A small image classifier, trained from scratch.
Model: activation gelu, depths [3, 3, 3, 3].
Training: adamw at rate 0.0008, 8900 steps, batches of 512, held-out accuracy 98%.
Rows from block 2 of a small image classifier, named by matrix and row number. Rows with one number belong to one neuron. Each number is 128 + 32 x the weight over its row's rms, rounded and kept within 0 to 255. All counts start at 0. Numbers have three digits each.
After each neuron's rows are labels from the 100 images, of 14848, where the neuron reaches its highest value: "top examples" is what is common among them. Only what is clearly more common there than usual is listed. The data: rendered landscapes of hills, water and sky. In brackets: how many of the 100.
# fc1: MLP up (model.blocks.2.mlp.fc1.weight, 192x48), inputs 0-47
# fc2: MLP down (model.blocks.2.mlp.fc2.weight, 48x192, transposed), outputs 0-47

fc1.85:138138106072121138188120137179087155115191109129097094125136113069093148125147149122108188136108095148166179093164123176086115092097079130144168
fc2.85:085145103117167089065141129136146106096115093110187111130066142164168144084084095148171124078151162195119110091165116116152143136173162151151132
top examples: water (91); night (57)

fc1.28:144185156133133172181157147107159172158149091181147132131097150117132089099098089155111160141105124133106134082100065067175087155134075152140095
fc2.28:098124154157159196149110064130075105162096125110086111082136179162108135103104083138188189147128120125148104150088115153153172099142102138178136
top examples: sun or moon in view (80); sunset (72)

fc1.112:073102124169197195105108109111113099146136129170149137223151091104169123153114118128092141122156115098132124088143123127203110098132135101151088
fc2.112:174112119113169135114175155097088157072131140107120089072158113185106176124151146100169151081077159144093138137167166157072154125138139168159158
top examples: purple alien crags (37)

fc1.105:172156126099140175122093110100092125130060170097124044162087183100120105133098129134091121107088074129114116167114091125116100146153151181086145
fc2.105:121134150158135171128112121112154079107146087151135124108130072127155089106134180107183223118126129123139180147135100142152063121097185157182147
top examples: noon (67); red mesas (62)

fc1.106:140159128084108129132088157186059172082154131116169137127129132095132126136126042119108094165132114127110143112159164125174157158169148068066110
fc2.106:136101144158154111155110091104148103150116146199117130107162149170109097124126102173173181093124117063094084116077128064159105154103117184156095
top examples: red mesas (66); night (60)

fc1.137:116128132185106169183213164121090163136113101154116096149104165153155183191116149165101148119163128125165150190161112143159123117115173147118141
fc2.137:162095136083175120086045095091126104099115125131141175134118116091151102104118132122108152193120160171138172167126089109169087146122167193153127
top examples: noon (60); dark volcanic rock (56)

fc1.178:139133138108122105164091139163088087108157193114113089091148119095058140157099108143154140194157151141127131091131051134147107146162071136132071
fc2.178:115090151135104088157134178155062159137102180137100117076129109166162156116158152124185144115155171087142174106047160155143087093124141144144141
top examples: clouds (94); water: water (70); overcast (50)

fc1.119:171064103151159096086153144163091092129116170106130070123109084111079125124091113172148154133121155189112135112133108110160196153137092150158071
fc2.119:164119147138094146069201163154045121117119169090109115090116104098157064154105112129169114136183131101118097151100153175130147104137118175139148
top examples: clouds (94); night (87)

fc1.20:159092144098075100120053171130139121132102066147173094189089138105134100130110180149146143159119127141163120137156139159160174115102110120065074
fc2.20:119095178121068167127105119119135073145069113114091192104161171147096149157113121108180115146091099112129080188107154141145169125076167102142136
top examples: purple alien crags (100); overcast (50)

fc1.74:161127095140195137115141084144136082091106153128123159103147173102091145141086052151112118126128103124119131123122167084194169203136163144094089
fc2.74:129078159103130139136120159109160091169122128102106174152124097151126095137167169112201145081156069093123033191104140110132121118154125150117108
top examples: red mesas (47); snowy peaks (34)

fc1.40:124140095150163188149168118074170194148145123105079146155133144136129081147136121171095119166077185141089165065099086127094095141120115139146149
fc2.40:124106118173116208153135100117193138196097136168096125131146167127121091125109095170150156145076143117066103101117121106122124123104107180177076
top examples: snowy peaks (87)

fc1.31:130168157176089125158102103143083133177155197155100094138101150083107119089151136091126107151107136121064134150161134082061123117135146188081138
fc2.31:134098093155143126130147113050136120073114101129107172118161126173206187169103145112107095169167073137152096152114111151156068114144113154150128
top examples: water (99); sunset (79)

fc1.165:070156068154125152132131170184106116095102137095160107153146158069131170093121090097114131186113134190161123099185086134129111174114128114169141
fc2.165:131167105107097156122185119100165142115134087137115129156106126088161174132157160105085123133090128143183224090134099197100108100158108088122157
top examples: water (97); sunset (63)

fc1.6:118109110141108147074161159144112106130225135133080103152167093108219130143148159119076146108137177093128101101128106095078117144143162118112101
fc2.6:180074055133115137096097149155170120134131150100165171124116142083133141172137118101108135120123125080128144094147254143113124152133135120097149
top examples: noon (69); purple alien crags (65)

fc1.16:153172103149188133089162086113099081092143120145126164121173135118085131144095065136107130141119092117127121136116160060181158215124175141133115
fc2.16:161114137104120125129115145105157078177130124127100182136118138148127090164165150090176132090143066080133041206116156086128148136166136132092112
top examples: noon (62); red mesas (59)

fc1.17:135048184136129143168146146123137077151157103134172115166146166101101092116106086154162099111113131120115124116119128138095086166184122032165128
fc2.17:059178136178138137111088163141142162148111160134146171150144139103099130160112130137193081149138085083118182116182152162108183125115087181113135
top examples: noon (88); purple alien crags (56)

fc1.65:109153129140192131193125063159118124097162163172162169124096076130066130106088094134117122145068105123097163118104126085121109176137158117175129
fc2.65:102153151139082103157149128128089114173117144134105179145128167147130148145160128110155079151090049125138074176071151116132078148198084134116162
top examples: red mesas (71); overcast (54)

fc1.13:108129083127141136130137118193123134079112071107192097167114095082157165096104133138097130192088181200118143078159112139096152120128119136132161
fc2.13:129191102096177071119112144108125169100177101131182096147083113155180125109149135129107115090162127135143176072163124117125081120183125108061126
top examples: water (97); sunset (95)

fc1.161:159116083146144171149108120127152136128196112147126117111095094127186117173136188091140132138138177128119042100131087118182169155084102095146165
fc2.161:157098101108082098081096122146103172147158054094188141110160158123097123103166079124135146127093179107168155160150190155164153141122098168125121
top examples: water (70); desert dunes (40)

fc1.49:168125077193137133089161120099157107091145115136045084101115151096139096144156148167082121158097179120146152091084117164080165141154129137163146
fc2.49:102118102150099124147077177153221143158135109151179130149156171135128133111120135137114168100127126080104067106121186105125064129072117155093106
top examples: snowy peaks (73); overcast (61)